{"arch": "preact_resnet", "residual_init": "scaled_by_depth", "ema_decay": 0.999, "batch_size": 384, "warmup_steps": 420}
Rows from block 3, named by matrix and row number. Rows with one number belong to one channel. Each number is 128 + 32 x the weight over its row's rms, rounded and kept within 0 to 255. All counts start at 0. Numbers have three digits each. After the name is the row's rms in percent of the matrix's.
# convs0: first 3x3 conv (model.blocks.3.convs.0.weight, 160x160x3x3), inputs 6-11, a 3x3 kernel for each
# convs1: second 3x3 conv (model.blocks.3.convs.1.weight, 160x160x3x3, transposed), outputs 6-11, a 3x3 kernel for each
convs0.21 098:142134077105173139148126108184093109098151134079080092122137142131095086110129094117117075095106187163111067051073177156090113116216071159151130075107128099071149
convs0.22 099:183157117114146086118135154173103145111179101108109156130103158178127113124139115186093139078128126151171133168175092150110074126083131175088118092147078166159097
convs0.23 097:116150114140159123162137120120143125180106154162109149123171092183100121141113138048183136123142178168131208124099135140119103131099142141098133089082119112087154
convs0.24 107:149089159151145135069134135153133114090130139111139151118155143086151146105081144199193131129152082091038209075196087147087167144129114140232157144080146139144094
convs0.25 094:068086129108111169142105100147177076144084132114154130110091100146184079160112186147102146128103084121186152147131110112070134153127166108162150103178170181125125
convs0.26 105:169178233108136117106134158183103101160181133105105087183144190213133106077074061131172160133101102142167146068107093149091131134104124144146201136145078061103138
convs0.27 101:139220101119113155081088066163155141116128134113105116127150094103166134106109147169103162107192133119096112154144051069087137129139158137099187092109139069131103
convs0.28 106:131105122110136143149152120130165119111087115150072130145107139055085160186110121159110098078120199097121084139109105143132154154117156140151138093115159108072219
convs0.29 103:105205135112148129145074172186129151120107173093107116102170185153115149113062128150098126088175124134143130180116097082183087105116100144108114116095098120101128
convs0.30 098:116105190156157095121133132157100162168105147197101111210069113127127118175140109085089073139109149069134147127182165103134166152115134101105167202073091141122124
convs0.31 098:173083117179139125107190139133108156148180070110196099255121123094157171115089164162116133164099127115109143147090145105154126154183114121102187113148095096172159
convs0.32 101:114130124178151094151130108129159201137143164131139160134115139110168141161081102141102128120116198095128107102121117167140173146124099104133210173089143083120108
convs0.33 090:175112145141096147123112072139092137147088177180118100112092108134099149166136097113122083073103136107171092069100245138136161102116110149117146159076173153112128
convs0.34 099:153125104108128114188101100107114102199099148096132162135166119223133155098084080147109123148188167080096183148086071126133086127161139095069137091123162084173248
convs0.35 101:070157138173112118106150113080120182135184177156071072096110157146136121117129092179110139103079105140156097138096156118164176107117127113121178164198079146113074
convs0.36 112:070125234155160036139132097167125129091142104146139107145086188070140110117182105055124073160099183151154126100116074146177127143088111114156121079101164180138153
convs0.37 104:091144071120114107128105124169167128166050134175135145170153137120105110195102147172146158079175114156135130121125151095133154074123073177105129113084153120155150
convs0.38 100:188097149097146186152138111196147150121147126061176200210157077120131190083159158083171116132106154157117164129107154200149079092118172117170125082160187168143151
convs0.39 102:146097144126083075140125133115129085130123149148091114123121100134094128107116119121115109098148062133101186152110152054134112122142109127115085169142131147059110
convs0.40 102:131145166124164118125142109133136126086173140141057156165107099087132161119095145091104057164130110073160135124071085066104121106117114159101111115141098144086101
convs0.41 109:146068133043111088100136081173095062136094109134120169157075127102127134085116129075153068140164155101112141179093204120114151118145094064113065125167161199103146
convs0.42 095:115100186083155152137118125096100145122087158115100140123120124050093120050055194172117062146153124077081136165175073152200099129158138143073101124109134091087101
convs0.43 099:197166129069111122138113101068179163086167136118099105128150104115123146142135129146066112149140132106098113125117108146092215117147120113109118115123122153072114
convs0.44 096:157072133130139163157097095176124144132067124159063188204090074190107068180138140150132112082136099147112180052099113107156102085125152179130131090114092145119172
convs0.45 101:146179143174119153052135083085094122153085043061138173131098112120141126091137160135072182130095112113094056132159125132111132114089150150134103179085141024129116
convs0.46 097:125072155102147122130146133110149153072186151080128140094079158109137135117097159072161086141089156138132118176155116146122127163060140162188159085115115105127146
convs0.47 101:127138099137194115077131113092145122138130099117138198083187132133159069142088210159135163069135150095110144216064101083140125106110120109092078135185157072074116
convs0.48 104:070087118123097137120159114169113128091118072100119141166110124138127089119147147190223131080051113130084135086126091112181171155047168134119117121169090079145142
convs0.49 099:142144202109103143150085167119119163129143090155152130157198126055115106156118154102120088123116108078158220105111076075123184081101162105197106193073113171135177
convs0.50 096:155077062159114150126079146127143110100105076156106152077124143177200121154159123098089071059118094113152142161086101135071111066133181114096145072095090143133068
convs0.51 106:119120128113158066121147134066126178147164086182099129119147105122118107114135154118149079137191234118108129140106114138119108103135134145136148109086080195186113
convs0.52 103:128132125117139107113154077127129131090211165118110104146110142078162170141077096109075178076072107179194102149155186115168106080109147044087136102174116062069130
convs0.53 095:167105120106121126091113165145127137103115160112154077165093139074102129096152123121169174149128067167098087075166141163139147125125161092084125147138128075126140
convs0.54 099:098118154166103138114118126077119147134119086059084151142094112058129140120160128110120112141187156087099161145098077047149168119121115094097202166151094117155130
convs0.55 101:081099129118138133129183098102104131115122130129170184105097094102121147163120127035132082135086170187110105088121132186139152122082136042117118096123133118137148
convs0.56 105:078099153095150121111156188114092097134099157094103148129194057091126162141081158066131090149127131169101128078084118088133147167203082129136119137112119098088180
convs0.57 100:124109183094130121139128133107136181152205044138087181149123220136151075137149158118132129113128080161087145118066129063154154067155179080215144099208064121147176
convs0.58 101:109123150105112112135117125118119138143113095135128175062170096143110124176071151146073153081158107119088079143102174119116096117139129100124125085094109154126130
convs0.59 093:147143053126123135124118180117128162192080128098147149163101130172158110120180135146142140154126103092154147171096150117134147092182085133134174127120114179168148
convs0.60 099:150094060112185156093097122152086125092125066132149134095099120133107159097152108160173109131138109138086148083089084087175116094144161113134100190137108115102154
convs0.61 095:167092081136148092074166131134131149124182144107101088091165162163105162119189122208104113086171120082147079175137123155173078156122124153053139150091156057137165
convs0.62 098:104117113094124102140156097145094143099124119104175152098096108139103166076217108139107160138102156112146097146145166199082078139119128153097128146113215092201119
convs0.63 102:128133063129105093119135122152137130102157191143097138143138097110139143177095122168149095118110100139087160064128160136086148134138112049114109118153103101094154
convs0.64 092:156058124136079214121113154169155071168138148196184145158116144220132139223125141129127093104127135166136125100094124145075135092084160183204072117185113177050117
convs0.65 088:161098137165131086073108154111110044126169172132161095116116100111104151143104144121129107176142187159158114115104157145152054149091125081091105139159168100097168
convs0.66 099:099198109140136113170083183145141127104139164136121147185063062071108139093131148093147100127187170129118145166150171098128161148093132106163156076129143145103146
convs0.67 099:118075178199145181078139118162084171098074122137123129197044110091076098167164103104108178131148139104116101083144165136130136099156105108130091112135121136150147
convs0.68 097:093090178143147144150154072141120053106155138127155147150144079127175148134158178151083100093139168069131089141132115158176139091132078122169105088141113093068183
convs0.69 099:092095161112133076109167128156173115113143182094122166114108119148091157092114104115144154110118144144078141114104137128070134149153081145153132078114122096114169
convs0.70 102:126122073196114112123057122168169081128099104088104163139142129083115155086087092158122121071129175164168145127154125123154108166129088129121118082144172120108167
convs0.71 092:114112106122145131106127119157130123172077116178139124107158108092078114116141123124174125132064134164116104107110116156167094112178117165120124084104079121093144
convs0.72 099:148163080071080176125151149116198050108140104188142145116112163146136147084169123089122213170148134098126105079085114151135130107139083142134092044121160122125109
convs0.73 096:100152089142169134081098145143215126131160043136173132134201070129163149131079090172123109119113106088086085171065150135112151097092130148179129103129096116127104
convs0.74 103:171100163157136094140098099107135123092058185125155151108131136102141206158103096060127140139129105143163132176151072082104125136084110071170147141045195179113106
convs0.75 097:164092118144174174161111137152073091156137072133109138114138022172116120162089127069187155108111074138125182137102122163118111138100117097120112135175099131161090
convs0.76 105:100142131172146097121091154143215110220140094110129159110119156155160091114128115091088147160120158123184167084138100125112194148162101163171168162148100088103148
convs0.77 088:160125093194107136085122095147088089160125183181086153158156077184103141109071160168142101132133122191143148139079158116091086077111130144161115213126092096111085
convs0.78 104:160104055151171094083084131187112145125113105112113171093114100150112101106073159159104152136126211088157124109141113148119183078126100129187110148178057113129148
convs0.79 104:165102051149095209078106100209181119079147105102037129186135147104125127062148077144182171172129106085106107090058056156088100147125143211145169086148153083080125
convs0.80 105:071196114125100128174104128126167091123113156125051111119144129162093135163092109163106132172186099096135141106150137122116095128161134135119136116235084161075087
convs0.81 097:151112099162161148108121112125171120118117075134142108114131161133120087097196118152104193109124137126136159158092071125106128177100166149159138118149170187181082
convs0.82 094:144172123112099151164145163106171089155131136135117157146063186100135097127156168157170130152131141086129154153042142132097107164140092048120104090115126113118110
convs0.83 097:086137110130090120106150176188118064074143125120075152089149111143075129117130145121121158082103105126132133097084186151104092069093147134082139112084153138127128
convs0.84 099:090078031139149111115142103089185156186126083098160212152121125143135075141113125116132171183130072126140145129096112145068142109099125067153174165216104119075080
convs0.85 098:149110110105122156132132108191103186209078088107078083141110107136104090116143106210184182125085096084098088121144169144124135073166165198118101113089105076146128
convs0.86 099:111156073160137102105116158136227086102194135093083163100170127080110084124121187091104111129106140109119068168052122170091132113144150117142133085197140157152103
convs0.87 102:218168119130134107067115139120173185138146142168138034148102156125122157074085121130116144134104187102132123077129133126134082142183139120129125142105137119098086
convs0.88 099:205168107139146137147105086138193147106129100122161133103166137131081138085045186092170112155099086095134175179122115105136237124139119142113080059138106165084149
convs0.89 096:076140187138202150116138078114133113119117175124131080114157113173124170143108104164123090096139123128100106155107133067145107126127145058140134096113158160128126
convs0.90 099:060152127136143144172115157135069205147084134073145123086171081119122098105045170118149123135124123178163094140179147134144089126127092143185103162099100122136167
convs0.91 108:114141171153154117124128078125083095147190106102122107054147139163096099102127134080055163117159089140224096121115143128166178087072108075166151180105071088110139
convs0.92 090:153119125091138148191131141095189201136143164205104123112152116152162138129098115118047076094150162084089134201185098141111121110117151108094142132088091140098135
convs0.93 106:107185099130085166137120137190110185099127168155156079157200143137101146138151142131183145173101104149108146090109112141134134148135127103163097162082149101083161
convs0.94 096:147169074153145075145141125136124125144128120139068158153130119149130090140155045101103166105108113184157084089092185117131106127153154120053191153113131132140165
convs0.95 098:120069141104153074082089105104128140095132164119151101098101164187173089102105136127171073094144110132144130124101028192143164122093142138055091129165095140148110
convs0.96 096:138178098097114147162105136114162185136168126041145199101136194133107165097193169145111137097088133143132126169173121142093141174136130141095105068107177119101053
convs0.97 103:088130117118116178139120140166102161144177122096162109174120155223112160098124107158183091080098180115130098096085112091150079107074149138061067110171166097106121
convs0.98 102:081138084130121107181092111135196151127143164113076098140197061101134081150080141091127101128163087131132140110094158092099200164089110119221103115156089106064096
convs0.99 095:104113127107129089143141137089093165131106095147154090102095112114103131074166117103117089132122138117152135184070073125135120071185130077145141118153117141131110
convs0.100 100:194138135127117154128181113169093123134172129125161132136069127157129111128174124125142075155091136171148169147149103092146096126110112140117072113185123133146124
convs0.101 097:124120112140126126094111147143155163134101178144137131068098141171125113095178166108163105124088176082147157179101040163107125190152115092175164080102091147143143
convs0.102 104:118197116108130144116128138133120151125127105140111083111155174063126127127097135160127156145092161119119105069154136129084094142098136148135104085116189119111110
convs0.103 099:122087148082130105154156085101094216120126121082097149181098154092059171130144080138110113097149177133093146121088057102102175141137211108075186102107189126132096
convs0.104 088:121081083139134087087163146164158060092105171137148184156080139157097187095185061147134118134169155135123146106057130108107075151093133108162096084129131139076114
convs0.105 102:123103102137103145151164082121089155050084142135140116122149107110093192126146131173093130140126161106123124146164147193111093078108152191124093078156183180140096
convs0.106 104:152148078155113071055118152194190130148146095116096091124156213122108106104099067068135184164195165105098087135101158108121142132136134183167130123095071098110138
convs0.107 101:120110174178125132170103104138086144086105178136115082152086160114124178187141058092225133126094128143172106113152123182106107121086151144154140078127110169122089
convs0.108 102:197143119063184125178148123117089155143110175159102097175157073139151163040113159133234088185096130109072113156105139164172106131071146149106119094131147162197103
convs0.109 104:142070113101184153060196096102115180132119124119166128088100204128149123125168126103117140110098097176131160089082124218112184198104115127107198149036098096160158
convs0.110 100:190097130149136131158161136138173101086107150082142115169056086100165119084076164109126119212082074089104203151103147142140154115117074102085087126168103170100101
convs0.111 095:124089065099136169159168073162122137133176112118125119176101082130133212058145096145182145110061154174157146119178093148153143237139166195092097108185182112098093
convs0.112 097:117163076138119159095094173146107107102121080121169168093149120126137076125138119118062112070171117184210145183141096116078107193072133166105166071157114117122146
convs0.113 100:156186191097054140147147099141109155136147198085136128159138133132120078134162083080076101097118085145158103137124116166107105111155161109083141134156180123192122
convs0.114 101:173154073073098113118129101154152068158168171060127070147127145138075127068169088122113145167101149109176131130164150091097074133154135153121087177063221103134097
convs0.115 103:149102120174145150100148184101131184089162134144178080135128158126108108120200146133124130137059103142143116101114156155083067152160127114104100137124165111102083
convs0.116 093:076175129101151137122124134110129168119120135091147120093151157096151161124147103060121091144114132130143109230130125145101111114172096151137190113124123084104092
convs0.117 102:115155119082122135107115153126084141099132100086129165149124112119141147130106143121079097151112133104108182148056120133146127088145117106171162110110121087157179
convs0.118 100:110128139158150149164141120131100150129099032109147139150087091184167054162097118127198183116080126096214140131127127129102099117156138144092137196110126112146190
convs0.119 105:111075180149122114134184099153129140086148108110133073091107197129111145113192118123120117177094114137138155064156150130111138133063134127173125143086042164082090
convs0.120 095:182105125117125193174097128150095150159110140076113180138114174132092104120144135137113130121144104130086108159089090191138116107153159151151191100180086135163164
convs0.121 103:071102122112101112101173145101111113119137130164122114050205118111147111135070181128090117088120112108201157184049107157175114082081122085116073141122100131128101
convs0.122 108:107130114138110104119069121135073177133130105112125122129123095135136103099114122156156129089107139115125162105131157165153089097116162161072159104169094095109130
convs0.123 099:129089077136141150083157139106168170147139123121157156154128138195155077142115208103154132124130112147111171115119125166125117136143120134167102108109107149128174
convs0.124 100:163159069101117108094132137104125136156150114099154114104112129128149086105128130149124130098135176075172111082160107141160132101107115179139175086191141144106131
convs0.125 106:095178154158152086096114137125127098138111130122113102116102110120099152124117110042128151171137072178160102125110112134170114134084130134172077148134120106166161
convs0.126 099:121117173214160105070085128162092073078125176185109097171130070111128115119111126065136139086166136226099121149090114133151136141073179086073141136117096113149157
convs0.127 106:039120107141124117118094091171143178095189128199057069128136197165149121154089090090127114188154151143137155210116117080105084064174187146121168121145104178017164
convs0.128 102:208131116100163088120138168124149098190141133093122162153130121163113138066158149090147141110154087175050143128141131080112120104194102107147145129079154124145182
convs0.129 114:081143124079101129183128178112172150125142144116078112082170151145109118105118132113146112127105106150123169123106088163116156070148172100114155112125095163092076
convs0.130 098:112135096136181160116129101134107096164121074108163111116165152143067095118120113122099128145119148115053107161099100095126183145114119096133107146106098136090137
convs0.131 093:147146155129212116132143171114146075179132168143175102149169128105151133154119120112097121108117136133147165085063151085153156088130099136173098248135132101150171
convs0.132 109:176082155139156140114137141133119150127134118097158135146122147148099131102145125148092118121131136223131172139111095136123148139094142158110100096110164140156110
convs0.133 107:057133148076119110170107122116127131183104104137106146121138171109107113146115167159101140151134141124100144128127106088100164132113083148138161087111083125128112
convs1.21 100:155138233106198072147077145105104144165120110155113167174076106133122152125154117128119131129093129137123176121087091151077116149164146142118100149103093078086161
convs1.22 097:150105095068113111142160178094155139124107120182115091165116108097126139149142120056114128104116114144085157124144147085171093177095078132110117084081119143109149
convs1.23 099:093130102166105098142113147144092105154137090080117093129097101183124086123140151120143063121154101174131087117114070061134116093106170169092157162083120083131083
convs1.24 099:131089144177131157131089065135092129128164171170148108168096167108121103110148162177088090131082149103168153100161092163188133134122084131111087043122094143151110
convs1.25 094:097113078174101101139179092088079100127118098099114114131121101139100166142102119093144159118144095164123126127112066142168154151137120122105148128094173119104111
convs1.26 106:163138148109147147109113102089164174188147114136109106103060146081128141166163185147098127130112149107106129134099152149103155074102140089196138160166112122143134
convs1.27 101:112102175157107126084154097116117141122163152149106095143089146123123117167169160140076139171128111130161128117140184133102088152120134143079100122156149144098102
convs1.28 100:164141218105074063119120142055107178136159078185106153043130093159139114121091142146170156188120083083109149145120062156157097115152156108154147136105117090154137
convs1.29 102:075228130133136129104097048139152137098120034100133123117089107144093173108163109114129132083184130084094092169124196185143084091136115107141184071139137166085077
convs1.30 097:206149112119075071180059134128151107053098147162112088070178144138133096162100125133140117147140095115149159129182097129075062087067216173162150141135179128083098
convs1.31 100:132116216164033080159097094181036135164166107148116152134109128145117161105165129102137115169147156111117189111189108108107083122084142180128108124138123096059076
convs1.32 099:166131157018133130103139147072138114058106120164123157084137172134160116127124115147168119180105160114138126093165197137133094130134125096158128165130101102131124
convs1.33 095:131178049125133096118068128131151129075112126137128113173168124094148104098104133131106141153165108073130112087145078145118147066059134178135132074083147148107071
convs1.34 104:044140150144091105099130124102110133139136121179076078097115141152106117164112131156079152141158137130062157096165154060121079126153100065123140119089091167079120
convs1.35 101:103169118123124093092105108068187143110173193128048069153128128075125151131148143139172118116154120102126117181113110138109130117131097120122162041128134154130106
convs1.36 101:134047146157098103198104182126102094176080138105125141103082150181128134123105144165100082132116149090136118107227135143206093158074124077099095130132098119124111
convs1.37 107:076191078149174112174041132140155131150089056068114200112142115149093123162117078123094113123143124133167105101148083132170120133046093183117085114081084130142123
convs1.38 100:059121165109138079099101148071132156169111102081116152163104100126139156158120122145144138146085140125109151091115135128098152139108174090122131144131102128118099
convs1.39 100:168137106125110128152169047072079147136160122154168154075065132091173104105104171154087136134161142082131142179083175073112123074133211130163088101133123127096134
convs1.40 100:165120128129100120204148109157083072137150116077186188191084024115130167141115164054162059164139123125124100112112141110150150113155113169050087124150082093137162
convs1.41 104:079130116178097106147119132097088145132137145046096189192168115137122100113182115175122117133110171118133133129204143139088128186073128094115120152119090112090141
convs1.42 101:116182122084139146136096108061142163164154068111174119145146141149104122108166166084163088124171112083134124158093104120102076148089157160114105115107117136131103
convs1.43 098:132107177117128190180135146109183129149107094174101155187136136084086106124143109085089085129135211105108148120110049120106105189137161109132121176125135153112088
convs1.44 106:181068095125125094177128146153112149144134058103107072113120045139082137117123158191135109133086145117143101098154130101138112106113185171130091147097159109112076
convs1.45 098:152054132117175122096089098091092115087133137145128133073087168114132084108147200177143113123127156146137158104108162118135085185138092074147156120137125162143107
convs1.46 100:097057140079140084145177149090097106118136143209142102109119130148136093089166154124103115146086136117157171073135181130122158145097096074119189111138094180162107
convs1.47 096:059111138066128151218087110081120099136144151176114130143158122073125140133132141162149068124174128175057118174121183099108116131096159162110156088133087161084142
convs1.48 101:066152129150116169119128143080126102122148200128149138163124107175094121061137154141150125153083140106148114072157084230109141146099105108105128136136119147114093
convs1.49 102:114106072103189086146168169146084144124103084179106128120110083061103140129098092161126118163119118088123106087052048125132148084126137153098111127119179171123107
convs1.50 094:116150088173122128086122156097146092105175148117088163112112137141160125116160154155113080118124124111110130131084181108159098096202132117051106095147097166164082
convs1.51 105:127140109138150088099093173064154135157153144144093058129126094112103132126076118095174128137141116085079115138070183174128079118179088100138145123100109109089188
convs1.52 099:143085122096157145127114165135114080117097156114128106102131170128088160161105164191138155117133148132095111122121129156080143097165106158136079084122152133082137
convs1.53 098:122181184150148124125107083146124115167138117140106200141080135145069088155159171171107125120141142098107124136129109103110122117171076133103068148099121173175139
convs1.54 099:174122162121089106104144121167111157073118175189179082133104126137154159160085112168090110109186140100087117061108154144145152141110141131138148112116152169140061
convs1.55 099:120169165099092142217123093109142131135127104106045136119135113157123123113093143109142140095105188123099097121174099107123108137158116158146096079135137164161182
convs1.56 108:149239074070116127176082106127110101138101195142181099093158063117134164120146071118148107092150162143150140150089081137135159123106151118100099114111190111102156
convs1.57 109:093135212149124117158106037139114164129144126155093065101073122136113161147149145171084157163109119102131123194141153031164080135062107127112159158131108134099083
convs1.58 104:112086188100109088173089139112116098117128128159146099157099185127101169127136055144134175121169089126083134092135079155149085110194139155136079140103129115136108
convs1.59 096:156099094087098106095136150057182172089140107167093108128080168190201098167027161116141125153114083137122116119114106111125108192055122135135118154128088130093117
convs1.60 101:154133096115218124124107049084076125095124170119161115119118135122158105094098132133169134101143123120174094121164117184062097125127134163134057108114161114114122
convs1.61 096:135126112145136043071104144134111129160148165033109134117130079051159109130171215079152078062157120126111107083162223124153146152119090137080137065122154047111127
convs1.62 093:110178140101107096237141087134159113124146104150018174099215154117135181110123161116116178160124124127143159084152240101109085120150113138155091145132074114105093
convs1.63 103:124225065085058149150109074149067079102095139063119162097172129150118132123146154058184069111156185133148116148117083112137152153106125168154112108092164125151112
convs1.64 095:219086145130119165126108099135096128153157106150090147128132118170071196123139134130160094130113101111118092136080155092165179132095096137157079167146124109107088
convs1.65 094:122186154130089152105079130156152131182136107129090084167169094107092224164142126164149132122088144118144154072190142116086155183144080131106121136140093080152120
convs1.66 093:094149167105147067181134150117111145132147076162168124131113165145105138127127202071165114154133144157140098115095151067125208096124061137119148099079110084155105
convs1.67 100:141072116132095131130149119090129148163095114128163068159148128059149152199136129141157090146185112143097075079169160166152090095103145108118131131095109140117100
convs1.68 096:152134152134123098164154056124108139129165138121123135085119154123146110188102171121146138152165091151114152149115146128074101104145172137110108142083128127069134
convs1.69 103:148150091152109172157102127052158098113098133051126164078163147142133057144134157103103178090130119126117136113153131172119163138058057063156095116081111099154167
convs1.70 100:160123136097134105167080180168098163158137142077117153115157106127087139141163101100136128129127145128086128111171095112105125150168091150118055130127170080079186
convs1.71 095:086181119126055153100137110073147080183109100113153151123119155084136095166140161177128167131063138105136183167179057116158173153104218126155138124097133102154139
convs1.72 099:080147126175068133117134107175185133157069114133102127103162176141055125135104140202103099127113151128094114093144100103084144161133114117099081108078137155093102
convs1.73 094:082174184134077089095106103128080123129133134113120143135136097120141158104139111105107135124157089110117152134076184142104134090110083118070087082115159148106138
convs1.74 098:163106118130157119177149118103114138122102107142080090177102169115139128163170135070147216137138114150150138067117143099123079127167157097101127100112107174149092
convs1.75 098:104139130135158093137124109155111112107153135133106142188116139128159140073118148145055113113132162140154119133084081118137217087043139133178146155121132146125082
convs1.76 100:142140159161121152129144077166103086115155151132155167126096123053172121146117148086105144093175143143116134114172130131092169152096117140125133108117117089123208
convs1.77 097:196107108091095174085151118109120074122157169173157146072130110160125149121123111174105073109091115135163130151158046159160161082060206161113027105100150140172114
convs1.78 104:095055147126142106140104229180144114119082159085088071153158146132125164147107043146119125140130146109126141109159111136123102139170071133109130096122145114131130
convs1.79 104:102143140135132115186124122106137166103096182160217164197142085101164127080149130138108075101129162151135079122136094112134183132150186206113028153163149186201153
convs1.80 103:108216087107130134145140099053114096110185078124068115108119096082140086151125145136205123117109103089131165166079167119177140097146109085127108070120140089103146
convs1.81 095:091107111130110137138133064149155141117110145152102158111141160129137129145121127159140168076104117163114146122123174076117097197180070139086084087098185148085078
convs1.82 095:059095081134106194148116152085105157110162175152113051164101124079125116086125178098165109171106109049115122157136125102108162113108170159111109112124109098075136
convs1.83 098:098134127106116083226126158074144160181119128123125175077164098140149113065129143078077114133145115123138160140129093124111141097077186142110110096114083084124134
convs1.84 100:165143143123081127139134157127110087144127214098111129173162122130121193118091111132110172122139178116168141125101119132128188114149106044111095169136138124080093
convs1.85 094:079073128148165166132060135158118103086081110111135208160094158108171094108098182144142113123136121103195133156115121051159028170132141147105085173096055119147134
convs1.86 101:137096144092148081137119145053117130140108137158111157145148118088126128085163187088082107157127124166112153186108088098108192086159079130094108122094110132100110
convs1.87 096:115127210104047109184209123151092149128109059108166155163114102156122175169153114083110153168143092111086182122135093138122128166178171119119117140114085084169164
convs1.88 096:116106126160135177151081080088102130099065169164183083131115114145088131101130175150113104088133124069116159144097184124129121106106092110097096117132129097122137
convs1.89 103:141158171141108112178102091194101125204146106126154161150101145150116143119150179145104129140141149127111148080131140134127139171087084161077073153143123088153120
convs1.90 103:077175106131074083089083148152113109067141122151108123125133132154040172122171094140139194141113161157128125081100101125203106149155132160124174121071104094109144
convs1.91 099:147155097187089142122058201155161087102156229089099107121078135115120102149118072110157179138220136178103074128144141118127107137148078137048122082136176135110133
convs1.92 100:157151164099123088027142097092103091152138125088077138078155173148169182173122103158098098106147124153125111085139142186139100149183065156150132150117112157087108
convs1.93 103:172095063130143107149128121129124125085141131120155089098151110160099124107140111143153117137169109129116141100150114168123120142162148110082117181116125138100081
convs1.94 104:133185109175143104083105116111098094064090131117096107138119090130175121171144101105191065110163116155171091168147086082112081124100129138097136081122147157167123
convs1.95 096:089097159037140131127099133088074145112202169118100052150147051132151165123126146127136122110156141131093106162126125111092180081163130062091112095163119160107149
convs1.96 099:053138103143131114120127105063167116102112075138065149086165150099125100134172147091153154063156133146087091101086246099156127165101105108127190135131047108125115
convs1.97 100:161127186120101107136163168137063164186150143058145174111066196132121114110160131085119135163120157145101109165153119125137121139098163137140140152063096106145121
convs1.98 105:127225127125077105158108088108104173145120107120119145117164075117091137104179103154121128118123108116108163208120131158120102054143183152108102144111205104075093
convs1.99 096:121177123115100102093104132060106151175152057081144155103133112116128145097148124094149102067202158132062138114113091118099133112133197115079119119116155129156113
convs1.100 100:043087100209118121102123097153031193152153051075125125155099118096187095110131138164111139133120164119112176138109154157106184150123090102072136117184111095079146
convs1.101 103:137101096109098132112118106127087115168128116134066062115152176169125130148096154225077127101113147168100120104122170107169098093106092087137112133124058158061163
convs1.102 102:103125124104085161114154098085074165088138114146155128136115051092068098115218141165159139111104117159124105120136133150177085147085135125095151123142162166115127
convs1.103 092:193110185105088064154147146065122133115104095191087064093119131124140142148130207171143098143138146063123117108136151089158033138086194106166192099100091155131089
convs1.104 085:108198065117164148197086060072127141208135124095079096148117127124140083163138069144185152122176157170102127095116094170131171143072171209156084128168168106118163
convs1.105 099:074151106122126151140074106128137159216114065060084124135110150131126103103146189178156139175086136104098136121098111137089128107096139160139146145120142122107095
convs1.106 098:105083165183113161147117170068128133167132188117161117134123138154084114136154126099077075147115126162138104130040112145125117145152134135129089131118096117177172
convs1.107 101:147193066119092109123164107074163183194140087084125170059155181156137050157111172102255119107075063113148113166101144119132124067140101125143161156096123097162087
convs1.108 099:161115203139136105235079142169072159201142146110104109144099137182177133129083159241078082133164150043130111114124051104177142096113088128137159154134112098096118
convs1.109 100:137153115142122112149106137108127084132080152102136150076115104099148123156110166112148102070091169130129106102173138130137155174082151051097097133105116090203126
convs1.110 100:097120159169130107078116121165121184121110123105104089164159141144085136096168094085087171130126099126122178151240103127097127142072134149153092139092105115058104
convs1.111 093:098147176149140091063159162090124101158135149134127122152090105101111126134142120228185164154109094123138086169168094078109132143105133122105080114148086147167098
convs1.112 096:033088136114099039110150144077112113127116144070175140106149148130114147087162120111096179120194107134061119115121203088082184142161092120051120106126146160141098
convs1.113 098:144149146094143149077146085155132146149186064097062136077119104164126145177143114087103165159137142103143196130118135107136122187087129107111173227133098090141110
convs1.114 102:114068135179071125100206090095029120128172130130100165110148074096145117114117217099157122124106126130132087045137126107161156137086089153139083191126062069091166
convs1.115 096:065144098130165073156140092092147171174136101145114090150249071130140118125158131168125124148128132076083118100121179158133135145121113102130186188149088109141082
convs1.116 096:079112020136092158041176101037178180128125095138053113087179170145159108104128129092109088108171128159123106214116126127138131073111156101101170140129062091096112
convs1.117 101:143111101127127108101144077109115134136180106179147102089105134134114167123131145145133099125167086131070134095120195075123139134098142083106181092155110176135109
convs1.118 100:090154069144161085091121186113135148122145134151118110115122129164128110152147118123237098192126066138152120092101127087176124142064140142091122142096119114095116
convs1.119 101:131124183105117115234222093140037150196125162093145106175112126103133124172140180126104119089086209148150113096149108146147119153102116110094145189064129149126079
convs1.120 094:088151139190070089091117144118123052168125201152165081122088123140138118124104113124126149107118160151145107088111134077105134135132134094080106125116134133091142
convs1.121 101:162086122143120105120096208099109083132143163113122123102139172099178108150148128084113160137141132149111167163086170061128133123161065120088102163130076144128105
convs1.122 107:070219108140090155131119096106136092156078095071142182143113143066123095132130148059137124132136132135146139134081112045176151153186124208114151119088130055146157
convs1.123 096:103072186160131125085178167029094149255110107106128105076119166244087089083150144177139121139126073125147130132069202106103049180155141106138139213105105157133063
convs1.124 097:077151147125114109055121125097096167166152126096127136147151144098133077131137105104118150174169111142095136160098131102114102140102159062086142141121159094105149
convs1.125 107:121136124088139118184126102163123153094142072160128158075096123210141104156130169088069183150138115145082106157122148093150048107115121097112138121108133119140111
convs1.126 099:131128149093144128106098068107113175100152134150106081140115099137148119140134118137143063112113126122108140137102176120114106093146132129071059070151155133135084
convs1.127 101:199156111058138029131156168104120103107140155159080084077118104145180108145121139106151065183149113063119128075116133188116126093160102171090121092133092169108040
convs1.128 099:125112131086150114096146063131117143095096145114166143125168139169133134073130118134077146134089134103124143182118122134122117122136132152170091149086087074121195
convs1.129 112:125115113089148103155169156060107191146146141171147023085136111149097129131123120114112150131133134150079135125073158122065179185138045080113130143110112167196139
convs1.130 095:110144131117176025160059153077067147189209200146109157087159160175104151087160107142090114144103126083159138170102083125147118139143105144102110109136155081117148
convs1.131 101:130144124104139135155113061180093141139131084127133153162051099101115139138153178119140173109114137153100105164142130160052118060104192135128119069129178143139105
convs1.132 107:169097172166161113086073097137095107150149078048117166147129117085158134168194109070092106117123159153161137164170110101097112135097114110124106132115130101114166
convs1.133 105:121172123098117163178155169075154111071126136161112104078149098120061128160119108083156124169162058082119080077183150131116134131109141192059106048190081130074148